{
  "model": "image classifier",
  "dataset": "streak pictures of flow and ridge fields",
  "train_examples": 97500,
  "image_size": 32,
  "crop_scale_min": 1,
  "horizontal_flip": true,
  "translate": 0.12,
  "targets": ["field"],
  "num_classes": 10,
  "arch": "vit",
  "norm": "rmsnorm",
  "norm_position": "pre",
  "activation": "gelu",
  "mlp_ratio": 4,
  "head_dim": 32,
  "fused_qkv": true,
  "bias": "all",
  "qk_norm": false,
  "layer_scale_init": 0.01,
  "parallel_block": false,
  "inner_norm": false,
  "patch_size": [2, 2],
  "layers": 14,
  "width": 192,
  "positions": "learned",
  "pooling": "class_token",
  "label_smoothing": 0.05,
  "loss": "cross_entropy",
  "head_dropout": 0.1,
  "init": "xavier_uniform",
  "residual_init": "zero_last",
  "optimizer": "soap",
  "beta2": 0.99,
  "lr": 0.0018,
  "beta1": 0.95,
  "shampoo_beta": 0.95,
  "eps": 1e-08,
  "precondition_frequency": 25,
  "max_precond_dim": 1536,
  "one_sided": false,
  "adamw_lr_other_params": 0.0022,
  "steps": 11300,
  "batch_size": 128,
  "epochs": 14.8,
  "lr_schedule": "poly",
  "final_lr_fraction": 0.01,
  "warmup_steps": 560,
  "weight_decay": 0.1,
  "adamw_weight_decay_other_params": 0.05
}
Rows from block 9, named by matrix and row number. Rows with one number belong to one neuron. Each number is 128 + 24 x the weight over the matrix's rms, rounded and kept within 0 to 255. All counts start at 0. Numbers have three digits each.
# fc1: MLP up (model.blocks.9.mlp.fc1.weight, 768x192), inputs 0-95
# fc2: MLP down (model.blocks.9.mlp.fc2.weight, 192x768, transposed), outputs 0-95
fc1.659:093128113095120151116104129112098141128123149137127138138138135134137116120106109139121121130184148108151124085133157103147100130114152126110108116152149155125116128108138139114117150132127075116132155123136131163106117107150131157118113114125121127140106106122146109139108121138161166139
fc2.659:112117101117094111133135121151114139122119117123113148149104137090168102130125109144134126110127126132132095129107132135131159126149118135115133126126137152103111149143134109119129121105140140147097167152152170114129118149120182106148132112156079137110145138120124145118138132126123125111
fc1.660:115151132136131117150133118126142111144153142098119127119139163102144126049095159158125153127143106136131139138129117109114133113122136057128132109130152136119099111123116099131138110176118150111139109136120081194129111112131113121131116133160122150144106167172147183108094100125153156085
fc2.660:133095153147120146044106104154140161133145091135158113140124115135153104147101125121130118109119152110123144144068123143120131125118103112137131149131145074104135111124119129103163149167125124128106110125107113063123141178117114200164121114146095119128116128165105100122147154117105152139
fc1.661:131118141118119135093113064139128186167137119130130150132117121105141116125134121151090144153063152065170056096146133101128167140103159136143149129114082145132139144125090152135117150128193149085129105138163152162100103130093142089128127110102107099106143165132113142108087136152096132102
fc2.661:136125113160101138137138148133118121140129176086159127111159166088090129100109128095123140102077114167108150149176165146091093147110164099127111110114130135151160120140062155153173121103090125148057157115136057105104137165145106141090129174090148120131125117112093129119179133126122146148
fc1.662:131138130172100142137120154107148144117138143119151099129131111162127125130122139110116143133103147110124147122117131118157112104138125111129139135150136138130132139130106123135161137139146126146161129111098150121117130112159111143141152108126115114130133116152112109141127137146113144116
fc2.662:141102131127149110122149129133120134129109131096143106112142138108121115158141134125130109164128117144165091103091118123133105115144159085112141120126106121125084108148092120136127107099122113097115130124152171107146180141164135096167152144093133106104140090120123122131135134148112098108
fc1.663:120132093131168126131164159142128105149107104139111119144091156147080126134145161118143130156153137111142119109119115132148122153128144156161117118125121117098117142137091117140134116140142111115084142146138147137105119064108147102123109109112120097165141124093101131154117117094161082130
fc2.663:151147121136096129120154118096182136077160113180128118161103111116129091129115127094127159147122133114123145123148133149102125139155148131119098125146111156123135119160136151084138146119155140122178097091151120086171115153122137143138122142124096111130150144142120111124116091138178106136
fc1.664:102145153125138137143111143121126153132119084113119107148112148133133140120123083148124164136139162126121132116157140089097148155136143176123121157135124115113127101145149117128130113140130091090140131121136111124127120122108111087109120154098129124148122102146117094128121114119123115161
fc2.664:118147114118111132123152118136093083122167118138124150109131099131166149093139132147139053160137122138117142128110123140130152112112163101133146121132124105127113153135109145121115116146138124136100149126127174118149145143135101149150131107122109132113119118078156086134141111156162150137
fc1.665:146125119141112128078137124093122147106116118132162142127118141113157122110138146119095113124144124177148115145115136143133148177096149103127145121112142121141134123121129139148110124118157123078112121112135136141142105107127131137107118122076171106125140114125139110142102158133123130129
fc2.665:119129146132164133154148140153137137175118109119137112096103111136113137125176153126118118136119134087158110087156098142149112109147132104125141162085117128082105147137117138178139086151135123122166159139163136145096141118189147122167139158110122091145123100157176143186124127126168114155
fc1.666:129110133127208086072130157123119090128141136103117105116164073134134086147104099087125157152158105133056092164132132105120104122177169118122120171122077151111154159127121138141170134135143094093090140138141075098118104166146142193176131106122122153153106165110119106106109094123183106144
fc2.666:131091150133133113127134095141146119184138068086135109096108135119168083147182143190124104148114108165138156138139097064084111127128139122135102173115125157160134131106160096080101117106158116138142128097087129126095145148150108113217085093111108161117118141138096104155111110166078075113
fc1.667:125097162119085118117152146163124119117154127126100144175077130147148126118143133156126122158101117162139174089141144128124087150127146138167129160126182155104125135099097087128148146178087155166137123151121135139163182088099121160171081116151166125184119102104149109126156147137155126138
fc2.667:130141189112123134148092122139102116173125150170099099152120137099114143126138123154115153157064116116144114132120134121096122147129115161113111154108134150132136120124117120107142109115149097114172150141086103138120143170161107155088131118180135135121115107161123190126147164151114106127
fc1.668:144145155091139126122126124103170132165182129137129087109138058104123135112101131109140113094135112135107186113140124116129130144096132105126179132136162141049128100172127107089139096096087143172124076109157163130132166111080103180073132140102132110133125124090126088105147150171131176087
fc2.668:119140112122136166168117127124161109132142119125125152110093130114089117148150115172094124077126129126149121117164100137154131142159144160134141118107135125097140150128179139137117139120156127082145214107137108087107097113117132164112096119129107121153141088123164122131142131138183147173
fc1.669:130063084089152124177103130122161044068109099108151085122148093109153114160096131176116179165178109112118165169108181141138105114140155137172136117110155134158141078111166115101065133124218106099199078133071085103110149156116115146101177147142123156178092135095153131150161107108175157086
fc2.669:128110033059164123196135156139142115142134155098118128092106150132132072135171099179106176156157127112125133106121125115133220131124137164168087111097131152181120064109113183123122116118156099094119099145148160076139125117117152125173148143107107207147153097164129122097162112128088145118
fc1.670:107077121118109146133076134108126107144131131112129166133111135144140107138139084136143081190111103143119130128134169164116110097135110099123120134136121144117124109127149119135152121147120077137149119109137095139101140148122121148110109097088140107127136104131127123110102138140136145125
fc2.670:087121109107113126119134102159110094108126123109125134119108163117089074121110113150114107137128107118122096138144167094108142132126090133122119085136182126128130149150122123088151095131145132126121103114125157132135130106133132147132169144114133132168106158139143139133140134120121127148
fc1.671:152104152120110112148148076167148130136161113149132140109110102163134110145153130102158164159107151109102147109134149117132085167115134140167128147143119138181117140111119132101137156110159128181152090081113104137167126129106120104142147129126105121094174087117141173122140161091116168114
fc2.671:124121132129154123108118125177138137117111105131138171117121102133129117133117118121155161130152133154106145112134148162139157157160124145116169115109073148130112118097102122146132124115122123115131151137153124101117157123123112128105140152157160128079145146168151148132122160106088161118
fc1.672:123112153125163126124091106142102123108060134110139146125147093158171140103172124142127168090127110104150147164121117136081123113113152136122170206161095135106122112119122144154119122136098099147106167125156120112148112138128146081164158133137102119116141173148111113143103102140068143154
fc2.672:125104174103065156117131116212096133113132140146149158118175165118160155121123135114076106159115115175119132104115113133130177172116148080116139090098100126138128172158131173102100125157113143158158128128187014151131120093166131058097137120149142143130084138185115118144143126146153100099
fc1.673:143117154075103154107123152136112153113146135121117133127087140137139140113135139158114131141139130111146149147162149133141147129089125132120132139103115142129091131114118109135115153145132110116155141164127107132117132108126117152119111110136131111144091120115132139158116129108129130137
fc2.673:141123099139144086121123150132082145155125096128113117144136126140147128132121141094124128104109119137120126099117162129116146109134117087125119125161148138118142123116128071118137146089113118128123128140127166113113140107138135147150140128148121116122126104129117109106108132117133147164
fc1.674:139134139149137135097140138106137107120108099095088100136115153119092116129141139178150134077176109163132109103089162112134102128145131180132083126143118111136094102085082161159173131141069147169134112141105176164180114114168113083117139091130193101097114094119159123128127146154142122109
fc2.674:100152148140096142147125121100150090131112097142100120097134173114165166179102120096140151164114172119156167114119153113093165120121134139120110152103114159118124164162100153137093105163136160125148097136154043121108143129123162165136122163159152163128142135094103148134140107125135103107
fc1.675:119161142143169114096143104133102069147110129072129129097109095097117106145118115107136170159175136120118104080123159091108072151143158120163125122139119114141154137160071114132108152147069135131119091156135112132190101158142155152127116182146158107134126064126123141096185144117114140145
fc2.675:141156157140090122138180126165111072129135099127098148109137070150182089156162175110129135126170140139160121172073170164106152146120141101121121141134088151099097150113135091141128120073128103093136118114079075130126140184168196218071107144188180172129144139162133090072106145155184124112
fc1.676:129123154135124113142120131109116164107173162155123123125133163133145145140107159136180158112134142099147076138132111118169152111119113076152092080126121146206130198110089132129123096145113130131136131131146133058090093124107147152128103129163083153150172109100108116115126129137156130137
fc2.676:147173143121129157103132111144147098145111157127078114119088125135155125098137117132129117153128118150127089174163122154072128079098154144146143185111138136136157119107099119112122078137115134134084129119116084064126159145135044154140110135134110125161149114132129154180214134119145100132
fc1.677:155112134113114109118099165136125155052157139157115089105111149164117055114142128145096080122156097131139125148103145114175141171146105094179159084137066107109124102089121121095100167124137124187119110165144103102105133130118142096137133120128129154142122132095116131092130119174119141111
fc2.677:148090092147114127144115126124083099096116068091148135102111087085132095142138106095138192118138104150147140136109124136110145103110091139101105085137114116114131167135125121092131142166150121108128115109109150161106110086139161096126171148110133157145167114180134152128160123132121146112
fc1.678:126116142103124101121151126121101098171150116118095111111130124135113130127144116143134136169172135144151145161125166124128096081116095118137129133151158121119126140095107132124120111174140119158145112157143079129114138110076138145108140116160141119161134131161121116153157114151101128106
fc2.678:134132153122116130142158123130108153149150142120112163095142151142134112138116139119114118150106124107123125112092129115187194124117122105122151171122104099136128129101138127131140106146110160113159115127115174126130145138123122131147176122190132106110114117102100123125139104111159098133
fc1.679:126090143111146150129134134109121155123140115127169115135123125102108151126152130141141097121170130100100080129096148128150134138119109164142156122118140157132114096154129125123119116129141119101122099120112142126110120127119150142136117110136110132136135148121113141142131133136118150142
fc2.679:130126162129121098117121153117132113131119120160126112163102147161122113135113124131141175113124115095144144133104096146087122156144130159125113131127133129135134132114146133144136139117110108163128115104122158112122136139122110109134118114111076096136112127155160115130166151137132164131
fc1.680:089111096104089106131136149058115100122125102136143094152129129104140106113126145137091093152148120138135098130115136108128109124128143087112108094110154128118092154098137160118084112160179066118123104124133162169095142111133150182093124146101148090130113108127155120138119129118204117128
fc2.680:150156113142145131150110127200076110137112184136118150120155147116160148136129171141137131132119126108074131162134119122129164086107116083088119136117133148129154115172099107130124107111126121152138154130117076102132137149151138170137122131091142122138118125116148120115139159140108144126
fc1.681:175156121091104118112109144165139087129131083157129131116166099151135131126126098125153159114135109115133147147139145098163140131135132167141136109125145125104131115063110110124105144159181114126162097102167121070105158131128125091174146111137099116155195148129115118137116090126131122153
fc2.681:131083066115153139137149114120138132133111100141146150076120128121117087151167151124112141109156128115160129132121115132144097113113104176135137142113123089105127103118165132129121134156152151129156103143131124141096082157168174162122148182091077128146134121132081173138120093118144121139
fc1.682:144133097133104158121196129094123159086117107206148070163117140099195175124132115128147102104105110064140071121132119103123119154142114163153197160142135144132128169111144113109080146179086104162072156171153117093131090180157099152107156120088138107110118149156122153206061147103151114127
fc2.682:131102118111146117130130158173111125099147127126108121116148096132118081118142124159137137119091141131095079078136116097143126136184126156080130130164108106140077123103130086169063166107115113116093154111113105199068166152128136194140127092105134121128108124134080139160130128153150118135
fc1.683:177199136157110180167105140143141130100122112119139066184132082180128179135120108149184176135143145138122148142069112124117155128119129109121050143158098118224145119081081146131086090139091122108098129161165151156192129113125130147113121066146168124068098078119129128143175126088125196123
fc2.683:147110078147127140142151125102129134128139132134142106141124115116146063163111140123107100155122116085152165103115168139132098109085151129113131181136143116111114104157121095099142146146139172110158105131129098159170138176069162172114152135161212162112152095171113068088154139117122182111
fc1.684:111135119108166123154100150137135126099148100145103091121092118138130131115120153066119119093064113141096102122168108141130135144126131148124098135127145155097125095125112105108103136156162110133107099144119141108139181158123126104100101130120132160111109142133137159169136095143137118084
fc2.684:138083118117137123119145135121154131095130130118118126113117153125087119093147137106103090130099125146118172134139143154127126109122102123090181140122122152132137088141140141095123137085114136166115155118092113152079161130155118123114115144136119141125129139094183145174089136120131159111
fc1.685:117066130130130137108150108147124137147121126100127135177141104113136136096145121100124134152119128177141153095156119146134086115097146096134091158166162147103107140138136166111140134144101100111108163139124094088112196118159112144149106122168150116114127146121165137123103096186126133128
fc2.685:122081083105162139111155148041153128161123091069106138129146126125170112154164125113080118155112138101141149110125086129129150135155105127130117132130099158155126154091128122149102164126211125139085122131093180170123142127133143104195155130178120160106190141144104114120090095120078127153
fc1.686:122132123107118145130152122151133136135133138124126115151103109134103104136153105112154111138125150130136139102120099130119122116134147140144118114129098126127140138140100133141129141120154093128112142119134103121048120133141112126139117124115160149102145110103127132102145104116152113127
fc2.686:140133154117154125126102140135119151143135119149125129139158142130142106102128119132109147148103123121111080107152119121145110120132170102136122124158122112122131125133129132100138116132126137142140121142151119134152149116133153101161125136125174122126137162110123108134124139135129120090
fc1.687:137111144117125141117112142130145115147120122147135130134131145140147161120118104123142151136136134127134093121139142097122110150095137110145106126103120124152103130098109127122121135119108134127147113148127097114103128153099141154106125116117159116129148136130094149123095124153143124154
fc2.687:126120128136147148131119097094155098132141151109124129130106114141131150150086109129147109165112140134145131115157157158130138142116095144108105104119147133139164084107137099126085162122115109129144153128111156161148129114088132120118151131107133128150102134152114132123130153137130120124
fc1.688:133047193125137124083165133087140173187124121140143232132101162164090154161123128118155139168160180069142109126096160112153166066110104175098111127103098149061151157145103097140113141128158097082113160156140149081109107109099134141061114076149140098137153190129114114144156153161139171098
fc2.688:137130207144102124063080137075127158122114169143151124117190152124156091077118106081231169139089144115135078091142106145061155090134095121155106168174123106127155201127147161115183096070137166166102115106153128054102129168134144132119119132139060156095117116134115104164127098118127110149